config.toml
arch = "unet"
model = "model that predicts nearness at each pixel"
dataset = "small renderings of single solids in any pose"
train_examples = 395000
image_size = 32
crop_scale_min = 0.8
horizontal_flip = false
translate = 0.12
color_jitter = 0.1
cutout = 0.25
norm = "groupnorm"
activation = "silu"
weight_standardization = false
widths = [64, 128, 128]
blocks_per_level = 1
block = "plain"
attention = false
upsampling = "transposed_conv"
loss = "l1"
targets = "nearness"
init = "trunc_normal_002"
optimizer = "soap"
beta2 = 0.99
lr = 0.0039
beta1 = 0.95
shampoo_beta = 0.95
eps = 1e-08
precondition_frequency = 10
max_precond_dim = 1536
merge_dims = true
one_sided = false
adamw_lr_other_params = 0.0021
steps = 17000
batch_size = 384
epochs = 16.5
lr_schedule = "cosine"
final_lr_fraction = 0.1
warmup_steps = 1700
weight_decay = 0.05
adamw_weight_decay_other_params = 0
Rows from block 2, named by matrix and row number. Each number is 128 + 32 x the weight over its row's rms, rounded and kept within 0 to 255. All counts start at 0. Numbers have three digits each.
# conv: 3x3 conv (model.mid.0.conv.weight, 128x128x3x3), inputs 56-62, a 3x3 kernel for each
conv.0:142151167144141072154072120119077146094138118115160167147177153156191079129102101108152093157165117136095109124131119111142151115179111113104144077160151162137161129104135124101120150085133
conv.1:119105147142087120087144127113134112097171110110132167168104128154126150157172085149103159173099145100136142132144080102092120113104148140141151132184153176113105141159129175109147135169108
conv.2:119110088090188137095163136108088076131115087139164136104098102102111164148106133164148177135123106089210188135136146097193160121126138120148069155090106107154138139134157119125167148119173
conv.3:127144125085057087139125134141146117121094132143079126131128139123130084103090110189161158118172202132178167160137166117116106108105083116176135145183175101156115117136117131157063166164069
conv.4:111085133117078113156068175127144137152121132125090104144132107157101090139081097149139126139109149161133082103153155131133154089136107190138181142096094110159146117121112138107162086119117
conv.5:145110106101187142156138139154108149171156154163144184147135159176086135172183099147117129096078113153123177130109141195123133147114126109147138161039099151113148164159148099147128110059147
conv.6:159155162143055182116139115128126087110164094109118176115147112095142115096114109140162132113092146107105127142142086099134121136159083127115133123117072068127121097152185140151079122118143
conv.7:138166129176147137106127158110147164113121084060115134109084098105095158090129111106094080180142133099176144104118132142153180189150186118151111098131111075123123082105044147145136116136114
conv.8:156110079133089114128096069156084117131132065156111064139136142171079154200107140132114109117121176120097195110157159135146169080142128161136144096106132137122121157169069120121124158167150
conv.9:164127123117150160188085097100130138139151109155100140126110142124123126141109125115144187142133161176161121127167129165139152111107135137104114134108114115150215154090099124135132123115136
conv.10:122125153122098186157092079139103135097158094117094112106122126143118137099145139154154126098194174043134154106152163106139127148137116120108104130162107123185153148128100126126114131126105
conv.11:151155186125149115159153200139125147110114152117114154060085124154152142110157139110081176121160134142161184113105104121122149108094132141169192157177175043088089117159135114134139053097061
conv.12:167178231105099116096150185165118167110114132128070130151125120178110159090173116102103053181118131217118106111183075158120131163121141089082071113084128108139076111143123115143145037156116
conv.13:143077077105080088132088069085116124113090134187113086135105102067101125114112205104110139108172157164142104137136086115041138133130151139102084135122126138138084103087097124126076141073079
conv.14:097153100188110076153113083157110071139111096121104072098117119065128121132134142116151142096143111120171128132087153135127179140168191178158073166141154081074092122088128076115044126115131
conv.15:144092146161119183138160174081103118137110107128140181106126074130113073104150155143128145094075041129200115050175173120130093106146116099100125101110088092072165135167117175132163121151151
conv.16:124181106101094103165174121202148134193127145171201163159124167129142107132090129131082103100168095118114085161118118162110097151127102138131131140130107110158130115131147105142127106125089
conv.17:116149163112050167139122139145116163115086119131093171133133124137177148177082145085128165131149164090201150165124125151140123135126115115110118137144139109131122142149162134095137109093097
conv.18:101116089157028145127152124122110102110090143077094148106129134167155112120133138141137144138177095158167133137073151050079137109085122117093116128122148102160130119137154192158140122133078
conv.19:116094114118079164135151086107104109148100139123168104170117069103070167128105164124117091098119159157111158155198156146037124123125170078147124170062110202059170188139079128066125118116178
conv.20:101071107164079160123062122154144144111086117154091188120181200163091193122093174090072124184145163101063139131071165155101132081126078100107145122080148091079057098147099129128138131183107
conv.21:073077114123073130113062130118116133107100154139125157158143117112138120110177158161145169147105133107137095123145157132133132149166148152142098081084124155140184108131129122170130133120160
conv.22:133142114151072121086079138098145139126076068128132098103149102211106126132080142131129135167138142127209157110126115105139186113150140141145107091181131178104112165122153147147106127059093
conv.23:071080141175106143122098099185054116138111089170187152122138140160179161081101151086119109197076117135089163153119156159097150116130155147124117108134137102182111144147127102149148070163026
conv.24:122113114078119140082138113141158103126126115100128133113115145144122121137133078092133085146251160126173121121134140114172101172105191163090082033093088151103129147134155126061115137157161
conv.25:088110142066192119169171087126137131151098158148172166159169122176217181147147159127107109153034111145137129100138109073113098120129034133110139133109120144084166158190113152229097144183129
conv.26:172147078130121194138121129105102165076103194122155146101078138139140109142127186175143149147188112089110104115117142114116125127141101083121076074103085118088088061138192112137177063177119
conv.27:095110128129144071130156159121112137130153159136143109114138131111195098115145146176185164150136133150165136136145148141188165133088097082146131134182149152105114123122090148130117152115122
conv.28:079090107105089124123085144152111142115118163133098115139169164148167137111138189103137060128138091115111115138156106145055118134133110122183159161071118159139185162204129158159119133129102
conv.29:129170147103044112122069148142084145126091196125067110100152138163067216085109143124094124113128174152139203141142081143160107120113162135126141132173096144145105106077160147003148125115116
conv.30:153081150177101179110166112113143133122165143160126092125101108152079128102089166186107095179115200125144155163142107152100132140142122143154179132102133150081121123119064086091107156120116
conv.31:130145123157036158126118163161103189110103112197102107132096119131115153111118121090144107148173135122139132104092128105071089116170164137130151147104128153140166101132126065086093110143174
conv.32:125091085141117111176144060158208161113147096117160123109143097121118091090095141147147131153125096217093052183147063082121090146129235166186115094151125117122108151100119123093103099061135
conv.33:142105144119027102148092141150108131135176152118162187156151177125123160109163136095071121156096099116138143136174120160172143107119080081109059107193125151080102139137163101233147078117086
conv.34:141082094114156130128159138204105134132160127109183170157143137102131107154120104138148143146088166108112109131097186115204154126169084173110161137192121148124132130119179176119138143144143
conv.35:146127124114118159141056146164127125141119189161074173136087121115175101119114132142126135108163140130191137119133109075173131128207148161094115124086139114122109132142139152157130145107136
conv.36:144125147139077085109090113142167165150096169169130255129137128146110119142165104039153113112160145095095137178141147142093111171104084130168073122112089122148135138073138141126104149170116
conv.37:098073074076098107169114148139136178136119180199144135088079124127160125088104124111136090081163134107106139150130169154131141112107094095149100145110102090104081127130191076097177115157126
conv.38:116139140095069066148133129157165120127169150145157152124125128165148041132125127130140129115159049140184154117087151138128194159137147100134158087132061123153170131131128175140162120175067
conv.39:115133108133168067145066088121114134133149150163128131161153174117242139131139160105125116121066115116125141158124137157190144117084118122102129111099072121113116119147111163255102144085092
conv.40:147154171126175150101069084130155188130141176136148132125124126096135042138162156148141112177175172121044102170157096116145113094202196167125126155122103114087139146082145126100147140177080
conv.41:085122078068134077142117161121151141150172113109176118101129161150113101178074155120072148127183134133157145090115129065122102122166128121108190107105167077109139112151097150127154127112131
conv.42:083138090128105093175126058139070072178170105115160113146113108127121160113075094066084136132177094127139091179132163157178170066124134170109149107102162125128107153144207139107163083091133
conv.43:174137164170048117141069124057101067097152109155217111105096130094075131126094127140116168175076115165121145153157131135187120178251113146142180136166112135117142117149128126124089151109141
conv.44:124110141145158147107135132139108081117136176119152122105150156089181111170103178133173150131130130138218095127128122151142069092102138134146126150111176105099151105152139115065158142118136
conv.45:082139144072124186058126147130113129155079128144129157141089091099154151108118144095152142112071138170168155133122152153110101170163150155142143122135191179099153183114109090167113126158155
conv.46:126117147169073110158090069116141113098164126074120090123064114158180125114132136133148138153198209123210102097133129185130160113091081136132151182123137123140124066141091154217174156093123
conv.47:162106141116081091132067147126141110098119124139171205108141074117090156081142184148097111144136091114148128096120110137136104179128084096136120118142153133117072097167117118173134108109126
conv.48:162167125096065076101111099123070084152097136147128155142079110172088183142141131173099119156157188168223143125104155128142130141134131107095103150166102129169162127124120139147097153098134
conv.49:097131124081106203111095136158153116116100091151189093124134151145184202106134162112089137110146146082117180176137113186128045132142101082041073177092052113115135123082130134041108110071096
conv.50:173136166105135146139138170120105079105104162132132112121152145154133120141121144125146109120121108110131125130152121165127085207140166115117129148114152180076113189114127130135134210167138
conv.51:154164129130142100141172101131149105122074137127169134119151139128116130146099146123158158100210112150108116110095153156144113129167075088102096156200153072108062152116175163087164110144129
conv.52:085168193097154109106154152135144126121131084078123130165163067153112115165142089157106139162112153197132119085145059135140145144123141150168105129184097115122091072136122140130149109127154
conv.53:103144110145021142171188084128134132124189143177160133131156159181084123127169108163139105162123087122119131126127133102091143078102057110158126170190171116143178123118162151149184141143129
conv.54:125099196108163111158113071100129143067156120091160116135166134096097108105132115151108099106092137137144120131101079157131121116152179117140112114156181135144088107154127113170053139170126
conv.55:124148201141151170223156123101159135169146170172166141118142161152139140180070120123114129185084162112097099180107122140176091141152138175142099127118152161073092104133112111157126130095122
conv.56:172165107143254177154148118108108122118075134155122186109141101097153134083101076141120107104108143132181147157133123149116081208119148144115147089053195143153190074107170105163144116101120
conv.57:111110118123105070176119108108156093156110170154168123159146181099092134138096143108079142172161130144112192167105112174150139110193101085161102106176165134180109130153094118133134130152126
conv.58:109169146097149148150218183123101136092091111118150155096128123117070127084185159125108133129127140135191175173139105133163074128043099137115137131203150152139114092144149102155105170119173
conv.59:114112111119085122116114133122190123161066176162210126154163122136053189109137144109111115091059064138104096127124109101212100087140090125092074101225112110106089080127119122093071124080101
conv.60:141160076121083086102091151116130170122141117118130130151142146127126089153152156106125180107185059131151151130149118122147124082123121157120153114148103106068124122150142168248095128077098
conv.61:119131168136114150193169109122129061111156095108114166099110107157147122143118181110186152097128167190116106122071078167116116145165138097085120185078115159148118103100146104169146145140136
conv.62:146152159167152103161118111121127156132208141134121145037098193165130147136069117102107160126144128059142127162142133125142125089083088159139113163151100105104136140103120131123162179166116
conv.63:082090100141138121137123103116141119136111167127090164133156131172111122158187101111092114107062124166234145151133116106088116139154105096149090107076126098104129124141118152111176115068135
conv.64:181107172142138133096201148141118136109114140106098078138130078141065138126220115107189145087141096102146101151094140141127183138146109129153190146188139104132126163150153093117103195172180
conv.65:165164094169128135118093143131130128108117163129105113147157104150160088091142105130118149154117129129099168178144148125133103156117112181033154096121120143168170149120159100168150169113125
conv.66:165126096123132117134140094144125136123140068165131097081093125124111099120090137078125156103119116117150128152137137096122173050121168093077103126113117128107178093075131072090123096130098
conv.67:108092167141066093127152053132160149129114102094205130131120122137148135119086116158108117185141114166129185150115104153118163137114250154142136119137128178118060082160135118090082098081137
conv.68:136196163108148195100124071134181120154136088104097113127129133127122096123058120138131137109157145113127093142123122118105120080136124152097103116140117144119167088149135120116092083117148
conv.69:140084147116127174131136222094145118117130115163133108138178120169120115150084137104141144136100144157091154165189131121136128142191125136148160089095128135098118123110139130122136136076095
conv.70:135102104127116128137160186132116142104077132137118083141139111106120097106119085139143159150153110095138146107108139157163115120122047071107101080117174143113140118122138104090204135123122
conv.71:157132098114192171120095092109122136131092119096134138196119116151120169172179166193162124151130150123157145139141116111153112186152191153094150126089118147124126136125078160138143123065156
conv.72:157173127130113094110138126131117129191134156091190151133146167182080112157134133125130109123135173146103138116083115090098136173133154147158146131123114156131123132080111168125123149146149
conv.73:121137126161097080149142167176128166188186164163125149105082143154125125116076109127103165130143071151119080164155155126186137115172149114061122124065164079126151108122088155110121096122130
conv.74:121094132191141103186153107104137119117138099103171093107138097137064158111133147109149120114109123147122116147187099101162182102090184114126118118095078090134158087128138144153172141097182
conv.75:102148110141145097219136088086103107107164119116136123081148139085157111145126056105122084204138112180149099150109108149159125095096160103130127105109094063113071137121136144152095095133070
conv.76:122132175130177121133081115100146125085114051129176200093124086117084169109131150127123102154154165143105150100164181159130157166122135099082139121086182104152160143098161139160135140120134
conv.77:136111140149089170104144129157138122123080136132147184149077129136083218093088210130130159129079165106105182142170117076178131114145164191103113109157124077137111145132105117073151145180190
conv.78:087057149085090112132094141104150115142077148172153142139126092115134128108154122144161169158140177163115117153138167151159163141118102151169147086132133132110174150143176118120136115113204
conv.79:102146100157068134107184149156090149114062146141113189102153158147064116119161137114122126129082098104127107150159154111097153108131068158125144101142130147085105168122160153121162108182166
conv.80:157163141108039155157108172137137106100142146124147121076134128099178112146099133137094121088149048091113138144137104100186134125177121096111134119181119151102080148125129167169134141101104
conv.81:136087139129186071104140043122182154121176151128176134128111155119124123164093130113126097144096138166165081086107169075087155149100136093128060111115107139183118131110105145104160191096088
conv.82:136131095173135064133124133158131168133146139117072075186162203170068122137128112148102117165149142156113124157155132157126128075159144132129126109128056162131107076128186128103146128081146
conv.83:171157092156149131120102168130138171143073110150172147145142108157069122193130158105121118147102096128193132177160177111177144158124086171118114108123077131167113085117112135074096093140140
conv.84:106152098172106133188175223142143129168045111161088071145153116139148109090116111122115107105111149142251143163117145134112107096082106116129141138125127127083103129115074091105137119168180
conv.85:125130166095148128114100101149124137087078190084143125161140059117117082138130168131107038122090179145136116170147128161105140141091101146144162161128122133086161162175121169107111220096120
conv.86:105115126160153127129135131127105107174143130090110104145117126109048084090141152157133150112136152080154144127119086099130148125135143038146194122102119150117079104164158140137072167172142
conv.87:140131103170210147114150161110118152114122126131126068103134138118095080157130106105117149111136094180152172135119122112120095159112174170149170099077095054072108093115163127149099140109193
conv.88:178107121171119120115114054131156126109119119148114135102084121146149117149105071152122081091132130161073104155121159121110114102088162140121161115096089088132086102127108064122101112118140
conv.89:128128138125101172088104156144128159156162104111136119217123100141118095123118055114169138123133203109174155082104154121160151133149145096119188144164080116139094083100126110104114115086100
conv.90:137120135158117092128149161099149133137172123158137139124094121154122091113148083144170130142165041126179108139140183106125141163104154135108161114113135089082113122127159131145146137056141
conv.91:100087115128173129134127156113162150125197165134105147099071104082132106133163138112115066165144163146144172143191224143124076096093068143169144138103086105072163143153089124113107135152139
conv.92:100116123078085143132127115099131132142113130176085156073195170098164153085122187143165122120177139178066155172135135119169044127138123149088102172151105078099143109158174059175137163186121
conv.93:116098182101181053097125137111133094097149140158123170153137065107169106108117160187098101118132122127131129154161166164104129108077144135129097132155124113137076153148113128131123174120120
conv.94:178100105153081089150055135083107141185095144148102149127098088138115190122137062180148142150067082126099150099098165134179080118117148139143136172168119174191168152171099085094144102147133
conv.95:088076143107123148195198109112147150156142157133108077129128143168095126070107136184131103119082144096088157193182173160127139072076136115191134155164184117112044173127132104172141184124122
conv.96:139113122137084099173139079219137149154102160124121147118166125154151152114174183111118187125143143072091119112120092110157114112130120127087089114142135076121166068113069057139126054151197
conv.97:116121128172133128146075127147135158074130158113099120151147176162130109172124127115160155104136191137143194113128177156106048157172133162202148102183163104204147135171148171175095109108075
conv.98:152142083148137038146151079178133065118155138057072105137098101130135134174097097111136152107146149129109135128152123152160162114121199114140085183151094239147113193092104139128095150131127
conv.99:132155099119133138125159231154156180136111122103122105172144121120151142114091126123100122098062148128144122100156086126141168149124116121119062131147126150201116140097134107200109109123135
conv.100:169095127131168175085128171127048176174059114148180101085103129142076118133093140126155187130113140079161110137125095100194115125138115136071152157121102170134142143111080174074115121033124
conv.101:173158163135103179116167168186115126105092107142145159180204087125104108158135161111143155088125130105150097173104050103094130115139159131046130160096102059134147133107079077109075103162177
conv.102:117135116090150083083161138138151122156139150122154132098098110136075185075162158148163172174164124135085077084152153111132110100141144141106136149052175137114090070095146100149131102144083
conv.103:138077115168203127131113131143165099079126127180133120132169147123126141117111121150174162119028111124113156138117157111059110167125095125150109084052184155124139091133146146118100127123127
conv.104:133099100178134101165118125191128106126192091132100170119129098119097097093054076150175142111151172102051100133191198100103112136160091131122163073144146115086158132095108091097094113072120
conv.105:165158180147161051127087129141123144104112134084154155128143095146187193111131154154113113115097127122111191120078105174158136143177081182128109136108144157136136118144104170220119148088112
conv.106:101193118145214109144195084120169117143146127090157123158092176168166108119161164134080116172064108135137127133121147114161176085128169109112136113142131135102147137118141100150136104132052
conv.107:119103179082057180129109157117134126175148144139131122109139121126143190096122137166145135139123102146170170098135158101071126099144107116099127167065077126103109115155101178194098125124063
conv.108:149155129113126149132150126119171115107167199161113129131166154154158139131115157117166120118145115159146108107083123158142056107127134137100150156091126133147112106184124128097099091155101
conv.109:125078155151117088137122092164115103160127092180127103123143112112164101130184146124151219118107204086171165146151119119105166134112116147125185106211114119133106110192111141088108122132119
conv.110:106103090178089141105055107121075148127227108154152164134112176111125147114123149099104144112070137126127098088103138115190121110126128123089097151139154106055094102111120129171106107059106
conv.111:133186118134134125025146158143129105122099156147170100124146115082097138175068081152056115148109074155090111115146128117152131152118100077169128161192108130081116097114133138106135149054135
conv.112:158137109157187048165130017186096124159132157158161120107131132117069114136117144099110126116093137110152105148091096094121129142093116153103112104082092169128134141101116134097114180147185
conv.113:164160182122086133071150113117125144123073170128166106120141059100141155109126192087110145112121135097106165168084099130189085137158145105077191135099169174137139194143077184138138124093089
conv.114:091169090093139158143112102129112108138151123102127151157133112174094124098086103150138165138183131098107097089159168111150147136097108080125138163165125114122132162144130086099113104176136
conv.115:142171071154127092100129081139154126159125142131146169143106141091106142101097084142108176153153140199133122125104063127130100115125114125130115086097113122103132185122158131124178165190220
conv.116:169195115141124111149094106118149154129110131162125118066131148160157128105135153127124123125078114136109129152058094160209104107119194102115143156135122154142078125128150130120160128042079
conv.117:122099161071132162131147092134176114100070140081145101112139105097239090130083131177132148128121086118148112164154111115144155140145147129136156128165070140092132087106158113133139115131115
conv.118:142141099177092070151103191146106097154160172117120117119147098109096162118171090157129184136098165137172129169112147154158128126151124126146091113115190093091094121097139121165078116178152
conv.119:125169187065171159084137143086124155149189165142094151120139184185109145125155118151141157134139069125143115175173114152124081157138140180098166186142103159099146141124159145094086119147118
conv.120:154105104121179119115137139157081123067092156093148115178098184125083138116191144161072129106142088113184103115140149119110134110149174120109146124157186129141175116128089129170130119139087
conv.121:149179135091156190135121165105159098129088192148139128119113128098148124123074132117140187116120150118102184174040150151122127093161121150136160163069145167122114121133145143126136151134139
conv.122:094188065093193194144072154101097110166169130135101156102105127166184129133128072146102202178076123100170138101142124115096133138142167125155117126118130158093123180126056133151238098099119
conv.123:164103112132096113131138172146101149121088181091172101131099105089184137092104135158115111077091147113121119148138139170161154129120053182146111163098124128201144099173137161101182115004170
conv.124:158148072137096114135135147186112122126189165122059110163131165158120146139222113145145161104128127097122048156131144141143155144152128129145109166158134091138092090119079079184094103154150
conv.125:101159123134172153098146128118140167149106126115123092108104093130193114147183110121086183105128222156102221159093134169097170140176100131171121138088108089155148139124085137165118180158034
conv.126:121110197137174192131086070099195039101127102137112092158099125109103162140158109118149086135149123144108141138112137130089140178107184114164130062153094092106142104095137095134168172155074
conv.127:176131157144108090084091108143067175118127108161118134132145121157153187088138084112130187148146150110117140181109082178171127104142123097133174137129126072098147126142116121104097120155097